config.yaml
arch: "vit"
model: "image classifier"
dataset: "histories of elementary cellular automata, time running down"
translate: 0.12
num_classes: 256
mlp_ratio: 6
qk_norm: true
conv_stem: false
layers: 12
pooling: "class_token"
weight_decay: 0.2
Rows from block 3 of a small image classifier, named by matrix and row number. Rows with one number belong to one neuron. Each number is 50 + 15 x the weight over its row's rms, rounded and kept within 0 to 99. All counts start at 0.
After each neuron's rows are labels from the 100 images, of 14976, where the neuron reaches its highest value: "strongest on" is what is common among them; "colour at peak" is the nearest of a few named colours to the mean colour under the peak. Only what is clearly more common there than usual is listed. The data: histories of elementary cellular automata, time running down.
# fc1: MLP up (model.blocks.3.mlp.fc1.weight, 1536x256), inputs 192-255
# fc2: MLP down (model.blocks.3.mlp.fc2.weight, 256x1536, transposed), outputs 192-255

fc1.307:67 48 67 15 53 65 47 55 68 45 23 49 55 49 58 67 49 60 82 59 64 54 51 46 48 49 47 61 62 67 50 52 66 45 20 22 61 59 43 55 75 41 64 26 60 59 31 22 32 51 36 24 71 29 60 53 44 59 63 66 55 32 38 62
fc2.307:28 38 72 68 54 45 18 50 45 55 53 44 99 56 47 46 42 46 41 41 36 46 64 53 76 58 43 49 49 47 74 35 36 59 52 58 45 41 39 53 44 47 63 52 67 35 56 75 69 55 67 61 43 53 37 51 58 49 52 36 48 38 59 58
strongest on: 110 turns on; 000 turns on; 111 turns on; 011 turns on
colour at peak: white

fc1.670:54 53 48 62 59 65 30 23 58 53 46 65 59 45 31 45 44 29 67 37 43 66 42 71 29 38 62 65 42 43 72 37 40 35 48 62 54 67 74 45 36 33 37 69 39 50 63 56 46 70 25 49 59 84 33 85 61 57 30 72 23 69 63 88
fc2.670:68 56 34 50 78 38 34 27 68 33 16 63 42 39 76 55 57 72 64 37 40 47 43 47 57 41 58 53 37 55 70 23 54 56 55 35 64 37 51 60 52 49 57 42 47 86 64 54 21 43 52 19 40 28 47 22 48 64 58 54 61 69 40 61
strongest on: large cells
colour at peak: black

fc1.447:56 56 17 57 49 51 38 51 77 50 51 67 45 36 70 29 35 46 52 36 56 56 55 23 61 45 49 39 41 64 48 28 63 48 44 53 37 59 58 42 59 31 56 67 28 40 52 65 53 55 29 71 52 51 18 77 54 60 65 59 46 08 71 55
fc2.447:51 60 19 40 48 46 99 65 65 66 56 52 81 47 55 48 48 51 69 67 62 42 45 55 16 43 64 42 50 44 56 57 47 38 57 39 49 58 44 41 44 58 50 74 51 41 32 58 55 44 24 46 42 48 59 43 83 53 44 56 60 56 53 32
strongest on: 110 turns on; 111 turns on; 100 turns on; 101 turns on
colour at peak: white

fc1.349:65 78 61 30 56 69 54 56 47 50 60 61 53 58 51 39 53 30 52 69 77 35 26 42 47 64 40 58 56 66 50 32 48 62 35 64 18 64 49 60 47 38 75 58 71 33 28 51 63 74 69 42 30 73 54 54 61 60 38 46 34 51 54 91
fc2.349:26 72 68 53 68 35 18 35 63 49 57 64 43 44 37 61 44 52 62 39 43 53 41 57 44 55 55 32 50 54 33 65 62 46 54 23 44 26 67 51 19 62 06 37 47 65 51 64 54 42 43 63 60 48 52 65 37 59 45 39 55 68 41 62
strongest on: dense start
colour at peak: black

fc1.546:67 58 47 55 72 75 41 37 36 34 60 68 61 67 40 71 54 45 72 42 67 60 34 64 42 54 66 58 60 60 56 35 66 40 53 78 54 59 63 42 24 44 50 47 54 52 47 47 56 65 30 67 45 57 58 48 53 58 50 75 37 28 60 60
fc2.546:43 51 52 40 21 40 36 50 39 18 51 60 77 37 38 60 66 39 71 46 33 79 40 62 48 71 43 53 46 51 76 47 50 65 62 34 56 49 43 47 55 37 58 22 60 58 16 63 42 53 36 49 67 60 72 56 51 56 77 64 38 58 65 55
strongest on: large cells; 100 turns on; 110 turns on; sparse start
colour at peak: black

fc1.12:62 53 78 43 32 34 71 62 48 62 56 46 60 58 33 45 54 10 64 55 72 66 40 57 35 48 30 25 39 89 38 42 39 45 38 39 44 55 53 46 11 42 21 41 81 59 33 64 39 89 64 52 67 73 64 70 61 58 33 67 61 23 73 87
fc2.12:38 69 70 46 52 31 38 56 43 54 73 49 44 53 38 37 60 48 40 73 56 64 44 53 64 34 48 46 52 74 59 51 38 37 38 54 54 49 11 65 45 64 71 22 57 50 34 65 66 41 54 73 43 46 17 78 35 28 53 33 38 20 54 61
strongest on: 111 turns on; 010 turns on; rule: rule 228
colour at peak: black

fc1.574:68 56 57 51 46 56 16 67 52 40 41 53 60 43 13 62 36 52 61 33 49 54 26 73 52 34 45 53 63 39 69 30 61 40 49 39 49 18 60 70 28 53 53 47 58 33 67 44 79 59 66 55 55 76 49 61 49 68 47 59 32 27 58 70
fc2.574:49 53 53 39 52 53 13 57 40 47 44 55 34 51 52 49 57 48 51 51 53 49 54 46 99 25 67 72 45 68 13 39 49 48 53 49 56 51 48 51 45 60 43 38 35 46 44 58 44 46 83 51 36 43 52 49 63 50 47 36 57 47 47 53
strongest on: large cells
colour at peak: black

fc1.236:43 55 42 62 49 68 41 55 47 43 59 44 67 78 23 57 44 43 55 58 40 57 41 67 43 53 61 35 54 55 50 60 60 44 63 54 52 58 69 63 47 62 62 38 36 52 43 63 61 42 64 44 43 53 56 55 61 46 52 67 47 37 44 58
fc2.236:47 46 33 74 51 37 44 44 55 48 62 44 00 55 59 52 99 43 49 38 67 47 59 44 56 58 53 32 49 50 15 53 47 58 44 49 43 40 64 50 42 51 39 47 43 50 38 26 71 45 00 28 61 48 62 50 62 53 39 55 36 68 34 49
strongest on: large cells
colour at peak: black

fc1.311:93 49 44 42 51 65 45 51 46 40 49 56 66 50 34 55 58 45 38 27 57 47 53 56 45 35 45 59 67 67 42 42 56 17 55 44 42 53 70 81 43 59 33 19 37 56 42 31 43 83 44 53 67 88 52 59 35 57 42 52 77 32 58 83
fc2.311:49 52 53 85 52 42 52 57 49 59 51 54 47 44 51 45 47 47 54 53 51 46 37 50 73 47 47 55 48 49 45 58 49 99 58 46 50 51 47 46 57 61 46 57 56 54 81 55 39 47 45 40 60 47 54 48 25 46 46 53 65 57 44 45
strongest on: 011 turns on; 100 turns on
colour at peak: black

fc1.398:80 44 30 17 66 65 61 70 56 35 25 70 43 54 92 36 61 36 49 42 59 50 50 41 64 72 72 28 41 72 23 48 67 55 26 52 53 46 41 68 60 64 25 52 49 49 57 30 50 57 54 57 52 40 57 62 68 75 57 50 26 64 76 62
fc2.398:51 36 54 75 63 37 41 46 54 48 43 64 37 56 45 66 01 61 48 55 50 47 49 69 56 42 91 11 46 37 29 36 44 62 77 47 61 54 52 49 48 65 62 55 48 42 52 59 00 36 63 65 35 40 50 51 97 46 50 39 99 50 34 54
strongest on: 111 turns on; 110 turns on; 101 turns on; 011 turns on
colour at peak: white

fc1.178:65 73 54 47 43 37 58 78 55 41 55 73 49 44 36 46 53 42 72 56 60 38 83 25 23 41 57 57 42 58 50 45 61 52 23 64 61 58 42 33 41 32 57 66 70 50 39 64 08 73 66 53 35 57 50 71 50 50 31 52 31 40 89 66
fc2.178:48 54 67 54 46 69 55 47 51 86 51 73 62 59 45 47 35 51 51 58 51 49 43 49 62 53 63 50 56 31 77 62 52 59 83 50 52 50 59 49 46 46 58 58 61 50 84 40 38 50 00 45 38 57 48 49 48 37 52 50 31 43 50 47
strongest on: sparse start
colour at peak: black

fc1.738:66 59 41 39 34 73 55 48 33 42 36 54 71 47 51 68 47 64 47 59 56 56 44 53 46 66 30 40 57 70 43 58 62 54 31 83 50 29 29 69 33 42 35 33 34 70 37 33 65 49 44 63 58 49 21 47 30 53 89 80 43 42 72 70
fc2.738:36 52 56 94 52 18 33 41 59 33 51 60 98 21 44 36 46 53 58 58 48 57 33 54 58 72 63 01 45 42 66 24 56 42 50 42 37 51 37 41 63 41 44 64 70 54 35 77 44 56 58 50 58 45 56 38 60 34 50 49 60 69 38 49
strongest on: 010 turns on; 110 turns on
colour at peak: black

fc1.763:63 55 36 44 75 59 41 60 25 42 63 46 66 38 54 50 65 55 30 59 39 70 21 50 75 62 49 44 46 37 14 41 43 60 51 50 44 63 73 39 38 50 34 46 33 51 75 32 47 80 56 48 32 47 59 72 31 51 69 64 44 50 38 69
fc2.763:57 55 53 54 49 60 46 52 35 54 58 42 55 58 51 51 80 44 53 50 45 49 45 50 64 47 43 32 51 47 64 50 47 47 52 47 50 42 54 47 47 50 48 44 42 50 56 01 56 49 40 37 51 53 53 45 41 47 52 32 25 49 30 43
strongest on: 100 turns on
colour at peak: black

fc1.704:47 76 45 66 68 59 30 28 28 51 47 66 57 57 43 60 42 45 71 54 29 48 41 76 43 46 51 67 62 49 67 31 56 41 50 75 52 53 70 55 38 45 30 67 37 52 68 42 53 66 20 43 41 54 29 98 53 68 40 66 36 57 63 99
fc2.704:59 65 00 62 58 55 30 08 54 44 33 58 48 41 54 61 69 59 66 41 56 51 51 45 52 45 67 41 49 11 60 17 52 69 65 55 64 44 63 60 41 67 58 44 27 54 66 39 21 42 56 24 38 48 46 21 54 65 49 59 60 64 47 50
strongest on: large cells
colour at peak: black

fc1.268:53 55 44 19 48 61 41 46 64 27 37 58 75 41 40 83 49 57 63 80 61 39 33 54 48 50 55 73 50 58 37 50 48 44 25 35 42 64 52 38 32 44 52 07 44 40 42 54 42 71 42 29 62 53 52 55 44 70 56 73 49 30 71 63
fc2.268:45 45 53 59 54 62 64 59 48 54 49 45 94 47 44 50 32 45 46 46 52 48 56 63 53 77 44 53 47 45 53 55 50 53 48 67 30 46 54 53 41 49 48 46 47 50 50 53 69 52 98 53 48 52 21 64 48 45 60 49 97 38 55 50
strongest on: 000 turns on
colour at peak: white

fc1.663:64 75 35 42 43 43 56 86 36 43 43 48 62 41 41 78 38 48 39 48 50 61 56 46 73 23 61 70 43 73 62 68 58 50 51 25 53 25 53 76 62 58 48 57 49 40 73 57 52 52 73 48 66 65 26 69 61 44 48 84 69 46 59 72
fc2.663:53 52 44 51 50 56 73 59 57 60 54 38 48 53 56 48 52 45 46 52 59 47 55 51 37 43 54 47 47 48 40 48 44 34 50 48 48 52 54 53 45 56 49 54 54 38 43 23 57 51 65 48 36 48 52 55 61 52 44 50 50 46 63 49
strongest on: dense start
colour at peak: black

fc1.395:58 57 41 42 43 49 48 46 20 52 17 42 43 46 50 66 52 69 30 55 32 56 71 36 54 61 34 56 59 43 52 48 51 34 41 80 61 42 18 82 45 57 65 30 42 44 56 33 49 45 50 86 43 43 30 49 45 38 65 39 48 31 53 67
fc2.395:34 67 18 85 70 36 50 53 54 37 45 58 71 41 52 43 42 52 36 51 68 55 38 42 56 71 69 13 37 88 15 47 44 52 41 35 38 31 48 65 41 57 50 35 75 39 38 79 45 61 62 47 41 39 53 44 73 63 49 81 58 65 77 74
strongest on: 010 turns on
colour at peak: black

fc1.123:61 65 59 55 39 65 50 62 67 53 56 47 63 55 66 71 61 28 71 63 40 60 47 59 41 62 47 57 47 69 48 56 62 40 50 50 38 57 49 44 32 47 29 46 37 25 57 23 57 54 40 44 57 43 42 56 40 76 46 50 39 32 84 65
fc2.123:50 50 46 51 44 37 78 68 63 50 50 54 54 18 47 42 01 51 60 45 54 54 44 59 49 70 50 52 45 55 56 51 53 47 52 52 33 47 50 48 58 44 62 51 68 72 30 66 40 43 25 44 57 48 59 57 44 45 62 54 75 60 54 19
strongest on: 110 turns on; 011 turns on
colour at peak: black

fc1.650:86 67 54 19 54 81 71 47 38 42 35 76 54 34 30 49 61 56 58 49 57 64 28 55 35 45 42 78 58 39 40 50 78 32 37 21 60 41 63 54 44 63 40 47 42 49 47 30 35 56 36 55 57 55 62 48 33 73 36 80 59 35 70 48
fc2.650:42 44 50 55 41 51 63 99 56 51 45 54 50 31 44 38 67 54 25 53 57 48 45 10 53 45 58 49 47 47 46 69 51 59 50 69 54 44 53 39 36 49 48 62 54 57 61 71 59 50 41 53 61 49 50 52 44 33 29 51 21 87 38 49
strongest on: 011 turns on; large cells
colour at peak: black

fc1.109:62 49 42 55 62 58 37 63 30 38 24 53 59 67 43 71 69 69 73 82 29 29 29 34 68 47 60 55 77 47 51 66 68 55 43 54 50 47 51 54 70 83 65 63 57 53 68 36 29 48 62 55 72 46 54 36 41 66 59 40 51 57 34 55
fc2.109:38 71 57 38 52 52 46 37 58 59 67 51 41 50 51 51 44 50 59 45 45 47 55 34 44 54 46 66 46 57 51 49 47 71 45 54 50 71 55 45 49 34 43 39 47 52 26 69 62 50 20 99 47 50 51 53 58 36 48 46 64 47 53 50
strongest on: 010 turns on
colour at peak: black

fc1.57:41 70 42 69 71 71 43 27 39 59 41 55 39 34 25 87 34 21 69 52 45 70 60 52 51 63 61 64 56 36 46 40 62 53 53 71 38 73 55 68 39 55 39 52 44 52 74 82 52 40 31 67 49 29 05 65 64 34 77 61 66 47 55 87
fc2.57:51 63 00 48 49 45 58 52 61 45 55 53 34 50 61 57 58 59 37 37 77 27 59 51 36 47 83 25 41 38 17 36 38 48 57 28 66 53 47 59 37 76 51 44 24 24 57 65 27 47 52 76 31 48 52 43 99 57 25 58 48 65 48 53
strongest on: large cells
colour at peak: black

fc1.247:72 24 35 30 50 29 56 65 45 26 20 60 48 48 77 57 51 56 49 62 65 74 74 36 64 54 36 69 60 55 21 45 52 50 21 60 53 18 40 70 64 47 51 11 55 45 64 30 51 37 58 48 67 43 34 49 36 84 51 59 46 54 67 66
fc2.247:52 50 80 56 51 46 43 51 49 48 50 48 99 51 51 49 50 46 51 50 47 47 49 50 76 31 52 47 51 45 47 47 49 50 54 47 49 52 50 49 48 49 50 54 54 50 53 57 53 50 42 52 53 50 52 48 46 49 48 40 50 51 46 48
strongest on: 011 turns on; 111 turns on
colour at peak: white

fc1.342:68 55 45 14 48 50 25 67 41 47 66 64 48 41 48 55 66 37 34 24 67 62 66 44 65 45 58 41 31 83 50 50 46 30 50 31 76 55 63 36 29 52 40 24 50 42 25 39 73 60 70 59 41 65 70 34 39 52 34 55 42 33 51 66
fc2.342:49 42 56 27 62 39 20 56 58 56 48 48 00 64 53 51 66 54 36 54 55 43 40 38 53 53 41 47 48 58 47 69 45 41 41 59 75 57 45 53 28 41 51 81 34 49 58 20 53 34 43 48 40 52 49 65 49 32 38 38 16 49 51 52
strongest on: 001 turns on
colour at peak: black

fc1.227:80 63 48 48 75 59 35 51 17 47 37 70 58 29 36 43 76 38 52 62 38 31 50 40 47 34 77 61 31 53 35 32 49 38 35 67 57 60 52 45 22 49 57 25 53 50 49 44 51 33 54 70 51 66 32 67 50 52 40 68 40 29 41 79
fc2.227:31 56 63 43 54 39 51 30 42 58 94 50 54 77 37 42 40 48 71 40 55 71 45 68 52 70 39 46 47 39 45 50 50 74 99 56 63 49 49 36 53 54 35 66 43 58 54 37 32 48 39 39 42 55 69 38 46 49 48 46 74 51 54 32
strongest on: sparse start
colour at peak: black

fc1.299:48 59 52 42 55 49 29 57 25 50 37 76 42 31 34 81 45 53 57 46 46 36 34 55 55 65 29 68 47 66 92 35 68 63 43 38 47 25 70 35 42 35 25 63 70 63 56 38 53 66 29 52 65 41 60 59 21 54 50 71 45 51 70 73
fc2.299:45 57 40 57 52 48 19 50 47 50 52 47 00 47 52 52 49 51 55 46 50 50 54 50 80 71 53 57 48 46 55 33 50 99 54 51 48 47 54 49 55 57 48 48 31 52 69 48 38 47 50 50 39 49 49 44 66 54 53 49 52 50 50 47
strongest on: 011 turns on; large cells
colour at peak: black

fc1.61:83 53 53 66 74 68 48 25 32 50 32 57 40 63 73 72 68 41 58 30 34 40 28 70 56 41 79 50 36 42 44 52 56 50 49 62 45 43 68 53 47 37 29 67 38 60 71 47 13 63 39 24 54 61 32 40 49 62 44 54 32 56 29 65
fc2.61:48 51 39 55 49 39 58 56 84 62 53 41 46 48 52 50 44 50 54 55 48 48 53 48 54 48 46 45 49 50 45 72 49 71 46 48 48 56 44 50 48 47 46 56 69 46 44 53 47 49 66 47 52 51 49 49 63 54 50 49 50 51 67 45
strongest on: 010 turns on
colour at peak: black

fc1.508:58 89 25 43 53 55 59 53 56 37 68 71 40 50 65 42 39 55 42 28 49 22 22 67 28 48 55 61 67 65 28 35 42 59 37 51 29 67 69 62 55 22 73 69 69 39 38 39 45 80 14 34 53 66 47 47 57 76 60 68 64 60 54 75
fc2.508:69 48 70 50 27 39 70 98 47 58 29 44 20 14 49 42 51 48 51 52 47 59 57 34 33 44 63 41 42 46 66 60 59 44 48 34 72 43 40 40 48 68 48 46 52 49 69 84 63 32 46 79 54 63 53 62 45 40 25 34 29 41 64 50
strongest on: 100 turns on; 000 turns on; 111 turns on; large cells
colour at peak: white

fc1.133:54 47 44 50 73 50 62 54 41 29 56 62 39 11 63 57 59 66 41 65 52 26 41 40 69 39 50 47 63 69 29 22 79 42 27 52 48 58 34 57 53 67 60 35 91 59 47 44 13 53 58 49 61 38 23 59 32 76 54 65 36 52 42 62
fc2.133:38 47 58 55 48 60 53 58 51 66 84 41 47 73 52 53 53 27 62 46 41 49 54 67 86 29 41 44 47 37 22 77 35 56 54 41 44 54 51 45 44 22 51 19 52 50 19 68 60 50 50 38 46 67 52 34 43 57 58 26 30 59 42 30
strongest on: sparse start
colour at peak: black

fc1.242:49 49 56 50 81 63 37 53 31 61 50 47 75 69 36 26 73 26 54 60 40 42 49 90 59 42 54 52 71 49 64 53 57 05 54 63 60 65 52 51 39 63 40 45 40 32 33 16 56 42 45 45 54 99 38 70 37 30 44 49 53 49 64 65
fc2.242:57 50 46 52 52 52 00 47 71 50 47 56 11 47 51 51 52 48 57 53 45 49 52 49 49 50 51 62 48 22 52 47 51 49 54 48 50 50 49 49 55 53 49 44 50 54 47 41 28 47 20 47 54 48 49 48 55 50 50 47 70 56 49 49
strongest on: 011 turns on
colour at peak: black

fc1.389:42 52 50 45 61 26 68 44 47 22 48 57 50 49 63 71 76 42 35 31 44 55 60 22 69 66 44 56 48 81 34 73 38 57 31 44 42 34 65 47 55 60 59 24 42 38 63 51 40 56 42 63 70 54 51 66 18 60 52 67 55 37 57 94
fc2.389:59 49 59 54 53 43 40 64 38 69 50 20 91 48 54 43 54 46 51 61 56 45 44 44 58 47 56 65 49 48 48 60 46 26 52 44 53 61 45 48 47 56 47 53 48 46 55 88 58 47 72 40 48 48 55 48 61 45 45 29 45 52 47 48
strongest on: 111 turns on; 101 turns on; 011 turns on
colour at peak: white

fc1.486:81 76 33 68 70 41 38 61 50 34 49 79 35 38 41 65 51 19 89 49 76 32 41 39 37 44 69 54 56 53 31 52 39 55 29 45 49 63 40 28 39 46 49 51 74 37 39 47 36 76 62 54 58 53 42 65 77 54 37 70 34 39 67 85
fc2.486:34 64 98 56 43 39 33 40 48 49 60 54 69 63 45 45 85 57 56 43 15 56 42 49 71 44 54 34 53 48 60 61 39 68 80 54 58 41 36 45 38 38 48 48 55 43 43 61 48 50 45 51 50 58 42 56 23 40 53 41 21 22 49 58
strongest on: sparse start
colour at peak: black

fc1.274:74 67 46 31 67 67 59 50 00 47 46 41 43 67 39 47 62 25 55 54 53 35 49 49 31 51 80 59 59 60 34 34 42 54 33 69 42 45 46 26 31 62 45 46 49 45 58 33 58 59 49 10 59 67 31 68 49 43 63 81 42 55 59 73
fc2.274:32 55 60 61 49 67 76 49 57 50 45 58 32 61 51 56 44 45 51 40 94 62 51 54 57 69 30 41 48 42 35 41 44 71 55 58 45 59 64 52 52 36 62 47 46 53 66 60 35 46 49 97 78 44 43 51 60 63 51 44 90 46 51 30
strongest on: 010 turns on
colour at peak: black

fc1.23:71 70 42 31 53 42 49 43 40 36 38 60 59 67 59 70 53 56 48 28 56 69 50 44 58 55 39 60 40 85 28 51 27 55 41 75 58 56 45 56 50 38 34 37 44 41 45 44 42 56 58 69 59 52 39 49 60 51 39 39 44 38 61 72
fc2.23:48 47 59 51 43 45 48 52 56 45 50 46 29 46 50 47 52 49 46 55 64 49 50 47 60 65 55 48 49 46 19 49 47 49 54 51 53 53 34 51 53 51 52 48 70 50 47 63 43 47 53 47 48 47 47 56 54 45 49 38 44 45 38 47
strongest on: 111 turns on; 101 turns on; 011 turns on
colour at peak: white

fc1.240:45 53 56 52 70 64 44 27 69 35 19 42 53 46 41 61 57 41 75 93 42 50 40 56 50 25 62 60 50 67 50 51 62 19 34 61 52 54 58 64 43 60 40 48 44 49 46 69 68 23 42 40 41 62 39 55 49 66 31 29 46 76 59 81
fc2.240:55 50 46 55 54 46 40 48 49 46 56 51 41 50 54 46 45 49 56 50 42 48 50 46 52 52 49 62 47 51 51 44 47 59 52 49 50 51 43 47 50 45 49 52 63 51 38 43 50 49 49 40 47 46 53 48 53 52 48 40 46 50 47 47
strongest on: 001 turns on
colour at peak: black

fc1.110:59 60 66 34 69 83 79 28 40 31 48 53 48 36 60 90 55 26 75 53 52 68 63 54 33 54 27 66 73 66 26 44 66 81 26 35 46 42 57 52 51 53 30 54 38 52 56 28 44 45 49 35 65 44 37 60 31 59 64 52 69 47 41 56
fc2.110:38 47 43 32 38 37 83 99 60 53 59 43 66 79 57 42 43 55 40 48 68 47 55 42 49 54 38 63 60 54 62 52 45 61 49 79 56 44 44 59 75 66 53 74 57 49 39 45 60 49 78 59 60 56 47 42 70 52 22 42 57 76 47 64
strongest on: 010 turns on
colour at peak: black

fc1.632:52 63 69 76 49 53 49 42 81 57 58 57 39 52 79 62 50 38 53 42 54 51 48 57 31 70 37 52 45 56 71 54 61 55 35 74 43 46 48 43 36 35 36 61 44 46 66 56 40 36 28 43 47 59 14 52 54 47 55 66 39 59 54 99
fc2.632:46 61 40 46 55 52 23 59 45 26 33 57 58 48 49 52 77 53 45 29 60 49 60 52 42 20 59 33 49 69 03 25 61 31 60 44 47 36 60 44 42 69 58 09 56 52 73 52 39 35 31 76 63 53 53 49 40 44 48 67 59 57 53 53
strongest on: 011 turns on; large cells
colour at peak: black

fc1.685:70 54 32 56 57 56 52 58 35 57 27 34 45 59 49 38 75 59 53 37 49 29 27 52 50 43 67 58 65 51 20 54 63 09 45 51 63 62 43 36 32 46 49 56 35 34 42 48 40 54 65 46 60 77 54 36 35 27 48 67 60 57 62 38
fc2.685:47 55 54 55 54 47 58 56 37 52 47 54 58 47 50 50 58 51 58 56 45 47 50 50 16 00 53 71 49 45 49 51 53 58 55 48 51 50 44 47 45 57 48 48 39 50 77 40 39 48 24 58 48 46 48 49 38 49 48 34 99 58 49 50
strongest on: 001 turns on
colour at peak: black